From a checkpoint of a small text-conditioned image flow-matching model.
Model: 7.47M parameters, 48-pixel images, arch uvit, text encoder width 128, text encoder layers 8, text encoder norm rmsnorm, text encoder activation silu, text encoder moe top_k, text encoder num experts 8, norm rmsnorm, activation quick_gelu, moe expert_choice, num experts 16, patch size [8, 8], layers 12, width 128.
Training: 19300 steps, batches of 64.
Data: trained on rendered scenes of coloured solids on a plain floor, 48750 training examples.
Rows from block 4 of the text encoder, named by matrix and row number. Rows with one number belong to one attention dimension. Each number is 500 + 50 x the weight over its row's rms, rounded and kept within 0 to 999. All counts start at 0. Numbers have three digits each. After the name is the row's rms in percent of the matrix's.
# v: attention value (text_encoder.blocks.4.attn.v.weight, 128x128), inputs 0-63
# proj: attention output (text_encoder.blocks.4.attn.proj.weight, 128x128, transposed), outputs 0-63
v.52 173:520555400395517517421494506481452529489471573472474478531536479428509577563515463465482446445397524501571540522477555482566593418534468555505557468479503511467570493485538485462449559479536419
v.53 113:648521478561502502522551444423509414582510517509535476400511417449477411469487465429467538415453467465558546558534494610561488556429563518488573510414449497499547580509520527522521508426539484
v.54 169:511572419395506520424480521491475535468455479454473522481575509392534557541518473470448423453396508564586532490463502480539585439583447566504573477481492529427552486533528486488427562459546434
v.55 117:540577392428549528461461509481433508487416525433482435447520484395464553525534498471418397466378502546555519500476487476549597485565460557515578508467465506467508503525490469474442539440516471
v.56 100:359488516405498507470407520563482544439503468460474512614509554521515625536519499561506443572533526542488472431459491390490544424589458485503438530591527503443439436533486407477422523605507521
v.57 101:351473474419509444460439554561474550445523457446444488550534555536539639519488497589440417576498511539482522466442504384447573418538455480515437511595532485498422430527460447506438538554485523
v.58 108:599485515638504531558589435425519480550498506553546502404441485517494357471493494467530566441512488470522517549542507597496420581412580481486504522434437503573561569465505582513564466452492512
v.59 125:602474547634494498590587437423493449564516509532538524414486489508459375457513485464500579441509467464528513530541472580508442598449566473486516534429463505533504568505510562504536484495494531
v.60 076:528517388584478469537518424451545480609505489531535372549444491534490545442488427488478558516388504528526513478476505490570579476442466563497509528514467490553503482504524516394525404483462506
v.61 103:359532489395532535465460553564481578418455512451490511576515542493541671530499507564485385562512599559486489473498499392462581414610472510515504509521504488450462470536508465509414517558472513
v.62 151:424569477383498480421449533568485556431475476451414524582543532453527623546502475514454407520488513526536499468435529442506554397579397530510526443530502508418486436516492420499445546514511447
v.63 099:363490496391520503463400551580482575460497470440486488546529532511539640507534511550535411569516532559469500473450452372464575436576468502509467536571549465433463430519483464504423493550520527
v.64 085:520528478403540476427438490608517555471590494451544496538492535498483614474531500446500456565499483519463444457449510499471482363472431551520406562556500524497488480504569444492578491513494459
v.65 070:470491528554434589551545487520519462566439498550457486488608471496429399594503510550497587491548470450551539512484507455584506650518501502481527434480458493518563419511438486427480505515477545
v.66 071:575510550487576406481546548527521491414497576475483465562465437462587559463500533411500457440534471461524415495522442607517472411460417480477508520479560490457502465524538458555490448439601455
v.67 079:588539468413556441470515553491478495388526557451443430493424410480635499441469552424459440475465481547576425524465523621453496402532473513480516541494513469449532517569506499575478506442573505
v.68 089:451528473652488511574509494444530485587449449520488496470497467487535398472506493547505556441442518531571504564476441514573462614488507474452545438462447475473489542548432460516485491451515510
v.69 077:562459537433477458472501485563377496371544502476530551444491515519503591471476487429472446548492473553476524416511561541424524397528484536569476552507512499501433499473509518554503552572515507
v.70 078:569536432452564413461482595499454598440494461452460486464514464434620513443524528397454338466500477539548469510478480611454508396538449474487488530463453545435508518502519493563480513450563494
v.71 077:545454464441561401472446533502492535441481538433467491458467464500636554454529542427508421419462467554536446517431484629526488394497475430456489561459517515458445563505499438619490500455598501
v.72 086:414484514548427592533499450505520541578506444569535544528536603568420462528491480615480592568526550476409552444521573359461488604528543516513457493563524479558538468483493586444482486551462568
v.73 068:563531467489586528490436445558492525420564516413565437521466456567553598437497508406495460549510472536500424473456463586467508393466465466508488541507534466440447533517471413548540501499578540
v.74 078:536449510431544416497450502452496500391509528461495422533426471486531611451500502421522459534520454509514402482456495580501534392439474475509529535508513498488486505493542502645481485525567493
v.75 076:486509512464543467496571562415546466510438476476527417395479439509486368522469554536541458448524515511472548510501427539440481668409540532494495539509579508584520461530521519468499444433482579
v.76 068:408466526511415522499538489466510515531426458540492528509510495516393396518439484608531489507529475485464565468513566375457463612540517527544527481504477478569520434511454567415492536500440530
v.77 094:413494524544419577530563474490518522574478494563531545516498565596425439501510503605509547548524544456409580432534569365437452601485538482512433535555499497607516435456493581404506480530360528
v.78 064:582459533512542481485456464589474509437545542450526468516520472519521539536495568410515486524541512537505456463467411592544543422491469487515441534515567405459513467499485459518525452521565500
v.79 074:516454460456565385469414544470458558420560525427480485485470510473562576399472505463494428493490453574498420499420493572470513329522452488473496521489496531476479565537516472613527518503545450
v.80 081:597553446475551415495475519469510462438543554472455421488447463433545570478483519404500501453463461494523387540486476639564497395467429534494535448480535538446527544474541447607497454439580416
v.81 074:439512500558522526461485536475589529637481490453538515513541456518493422505519515576557512441513541520535456567399441487511551600429503493456557459485500477450535514521502451434472457426485518
v.82 075:522515466474577458472458417515536452425560520469481425535399478491597601412498512430503487522482496464494396504463493587517457360490430520507474491557497433494486511546503455568556479440598440
v.83 080:489507532440515431531530521526441568454417482505396531509561526460557558525530444470460414448558501518547550537517519528483511432494457525477596476431458525440476524513500520594458576517486467
v.84 067:563531458478566412472449544436497569475574533494392476487518532535665554464489539413444463450508507540577452526477468606483487392489466467476478581512510509457491530477507474563500529482564443
v.85 064:437498530555417593499533490502515507628476469572463542493557591454392482540518462581518566546508497488460580497546545372502482590502536541497487462528440541539540464427484517433503518544403464
v.86 065:572529447466558444546490473553499523423480497452504436492438486458577584419560539419488420478468499488480462500473429578434531395470475483506421590467549545508421537528513479583547433483533566
v.87 090:577514500449572431500501564494506469388538587426508436485437425458578539475520518410484449457482489526548419543490459618562518439474431470508565443442540505443524582518528414591506486455584482
v.88 075:529465482462542470473434430579490508470569510489509447553471575506482618512479502424423504549478457501447467455453503564489478401474425546504462542568552463490503494487528473495511492495538474
v.89 096:548514535488464602490520466536412491520449512521566606535464543561422478465521516483542516540510483520445502411571485446461512474570516506550461588518446500555489465450472468341503508569410511
v.90 068:457543460572497482521546493517513551529403495501510540516481424498503459444572492544498508463415576486500493597470491465557532576550521446437490465437474510441418577555438426484449502435459563
v.91 073:592570465504582472483474526526526507429531523491459464495462447420585567488497519377456436460487476518567381505510430651559455385496463489504543461462521511420497525517504435572496466495588406
v.92 070:442516483506462469488520469494573426589537489540497450489527449446471462567535419549488571460505562454519563561476554452560456557445512524491590400429495496430522526521523519502469504462476490
v.93 081:403501565517428589495508470492559522571462424497569557490519537488395468470496489605564572589539469508468444440471529386521444584553477530516519495531456473522513491512515513463492494542436496
v.94 098:492520529548431598515533473488510509612448441526559575466536549523400433526531536554543557528514535505462571475515478398508497628522539570526457545501479514539502462463526555350499488534372555
v.95 073:450511536573424589502524439536562454557469430535555540476579555526410452512531515578530575526492513433488536444509507361522506633506494558529514413531486486527473515520502514418495494563422501
v.96 076:517499423467568412499470501531483479419557555463493414498419456470590586477489504449494481473415483526550453521443463634487527358463456481456507530483539509459452569541502434625506520468571455
proj.52 159:501454596501511541515487481546577464444561491480563578525498461551452519434501526522486499567583472440443481596441480388461553488534494436439411509531486494470429478601426462516436522573454558
proj.53 102:508489518447456440513454497548569511477479527517487461575455587526546445506512517489441448535535460457454452499476515506500449507521504493440479498523493483513510466540469449530558488535504533
proj.54 147:506454594514509553513525470542577467470566561479592542540453438576453514464491519521489517556591493436429498610464499386469558479488534441414416498510498487503426475576437488504439499554472552
proj.55 111:503454575495507532510548475542600514488607585513575567553490476547488492473484513498469536533609494477423508592485512382477530467505519459405448491497499493483424464582486515545453497568510536
proj.56 099:496509497547531560487544522465452496490523478466511547423551389485465547483494503505553546469472538528526532523498493446482580476503489497543521492483503494509487526473505540456431526468506474
proj.57 098:497506504550531583493533502473449498495511474479524564440541393491445550483514510506564532474493528528530514516506487453482568474511484500534508517485500503494492514478507531437432518474509473
proj.58 102:494518479455465416502446512524525504511454515539448416560473609477540449525511490503442457513484459484475477436524510594521434527487506538494514490513504498484514485495515452540575478513505502
proj.59 109:499522475448463417477458508520526516503445505558450408544475618468567443523500486485464467495476491499485487444524525585521430527488507539493533478515503513495535495485521478540585480491504481
proj.60 061:505501559397518511431549504455509465461532512518577608487518506461445452552589645514501527502504510472466518503563464432486434504519477540483470513487490531408453487505522417540499594605473458
proj.61 101:500484513538537567488522511487463493497545478448530578446529378521439549473495511507545544503514518508512531539478472438478585475490475478522471528502519486506465490501476521457427518491512492
proj.62 130:506450535538515581513533490484505465490551497447591578473500368560445551477497533508538541514535505489496500592490484410477584469517526445465449530474508484522463517543469516464414520530478522
proj.63 092:495489519519562560480556490462477492495539499470526566456550411511459528488479493515535548484494547532529528527472502429499553465498475471548500491496498499498454505480478524469424535478501491
proj.64 114:501432526578482508541555492425430460563514562452550410505422445580546516482548568527538590519485491461480492446501396482545615498481531424535427587451504428591502525468466543520389415563518596
proj.65 098:520560488447499504477483487536569522416504407551472583465549549414475497499420420479510445473492514565511524569577622497452445509547514561434582411499507556444501532549576462518553582463487396
proj.66 086:478461474511510473521510506436459518584511587456539426506462462555535519481560568532471545497454512483504486459472408492551588501449493493521465578508479438550530484478456558518425429517517579
proj.67 087:478471479519523461523509502444484529593468553470532447486483475537508514511567537530465533462454500476513495456491415499568558504424509509517496553478481454548537497469498546484442444501518531
proj.68 111:487535476396536480436459512555577543395480463548439575511567523425459484522426452492456425473516516538522489549503609518463389497521462555466589389537504553414498478543543472482597586438485423
proj.69 092:513452531582474517546534494456453439631507527477551446506469492560522513504625527512551559501518451398447516439507392508527585480492545423532414596474491488579514513452466540491463437554508584
proj.70 098:480461491543496464537542486442486479584480559454533440489444466539513511508540547501489572466450480453526488481520436495574564515437549512502491552458498458553547537493522565499441439513512525
proj.71 083:456492481517530466515510501448458505582478568472518422508468455527494523509539549531451539483458513472515482449485418499551579509430499515541502548504472440522533474474476546483436446510501549
proj.72 094:520531536473481535469466512557530483405533440515478553499528524480482483488447469470535436527536517529487496537499555501441436487546452475484483462526519541454455471517481422492570540488483472
proj.73 089:489443504512491457510532533443449522581511591460504409507441452555567516482560578539482545491471519473477480450488380499545615497446494469532434596509495420570528475456483554523386399519528583
proj.74 087:479469511519524494524506505490429501614495575474550427519488489566518504501595555550450524503482502443492522432429400515541576485461476461582426590535481454516480457424434545480431433525508597
proj.75 086:487551465475509506472439506532569565460561502527467533521543517472487505486443476473409445469466581599550497612507539534477495501528395591429544516606495483404499439538472502520479520461509426
proj.76 094:518557520463492551466457504547534490406533438539481566498551555479465500503452454485502458535538522532485504545484572490449430497545481505487505434535516553425451480510497415502573558498472462
proj.77 096:527519527479475539461449515556531489413544445514471544503517529477502498495454459469526459544547516537471492547485545504450461500563456474471493464526533527460454479538480437508542536492519500
proj.78 087:496449471543471485523524530419480515587511583452532416497421445559560519454558578510511549485457498464496472476505384490544590507445508479483448595487502443592530499497486574525398403537537580
proj.79 093:473461504542510500496521504478449480592492587457550426534454460585510523522587575532476540517488502436499499431446391507542560503426469455573420592527492430529488464438447543485441419530510608
proj.80 101:488462475542518467535550497451472521598459560468536451489472468511533497520569522512491543462454464458532503468529439498559568521449565503521492552457470463561537533500524582486450466508514538
proj.81 088:481539452431515511461433456533542546396517483517432543510536477451457500493385495509429432459446531571568449589491557502499441512522438569465577400555495519426476470527496479514492538435484419
proj.82 094:474446517532513474514528531461425504582503593456559441536474458585524526509567573545476544511499493467487501434445395511526570495439486446555432603495504453544485463446442548508424414538499606
proj.83 066:468453512494588461454537443528492411613520505553512445564476500492456500561597496544495529478475470436535483439485568468596520470564531482591507490453500548491471489482486551450496514453469521
proj.84 091:486449487537504479529550515457475501585471563444549424503433437545525500490565576520483557499448493459505466457505406495559586510443516484510474562464487445571528512485498562497424416516531565
proj.85 082:526519509491483516508510464547535474414508418543495570486527522462474464516444438454534476517549481515504507540529608492456420492574525481466531429475516557469468536529545475489571573503478453
proj.86 088:479431498531500466505519542435457515585517601460544414519445450583551510492553577531487547511475495470487468447462386509560585495436478461529452570491491418553518482460443551506419413523532568
proj.87 091:468491461508530473511516504458462538590464551493511462486514481517495510501532531520463530459442496492532505466503437506543562502450516548515520553496478473524541490474509568505445457488517501
proj.88 107:496448513561485495524552518438442474569525581452568424492423441584554505478564576523560565519490502463489486446497383482543602500468516439533421594469489443580491502467449554535415413563517598
proj.89 083:559451504587399481535541527433495489487514538477510433499445531502594493486571503450591565557540433418458486472528454482535514509530599415481426542445565519590550581479526527516513444560550526
proj.90 077:483540456397505470431446477540520551399494495510434524528557493452495509502355488500435438475505521570560429551480580514481471492474440561498591389543537493460499454503508496495482555424495416
proj.91 098:492452486529510462539532480437464511604470558459531438499461461521522506501554539525497560472459476443507512478520456489553578516446541493509498559455477452575536524490519584504438454507514537
proj.92 093:480557507427554485473509472546532516427454417538422608499561531437451510515435426489489448459497485530551512520546636501470470499564521545474595374483482552439493523538541450496536603455470400
proj.93 095:522538524465488530468452492555514497413527458538466548524538542505477492497447457486508453521545524526471521530485563496427438488552473487489495455541526544450469473513482427496561541497481480
proj.94 088:559505493479432510489502527507553518393540453536448551490493525457534463476429430426550469531546501538478497589579571515454468521557507490395529459491551523505504516580529466548552542476520446
proj.95 088:526525514461474528491466504544527501409530433542462558490527539449486488497422415476533448515540509551482522560515588507447428493558499502467520449510525558448480492517517451512562566479494438
proj.96 086:445456506514529487505519505462447503586479571461536459526491445551496524502576571536456535493485505456501480439445395517546564499454502476564465562506470444530511465450442548479427434507506575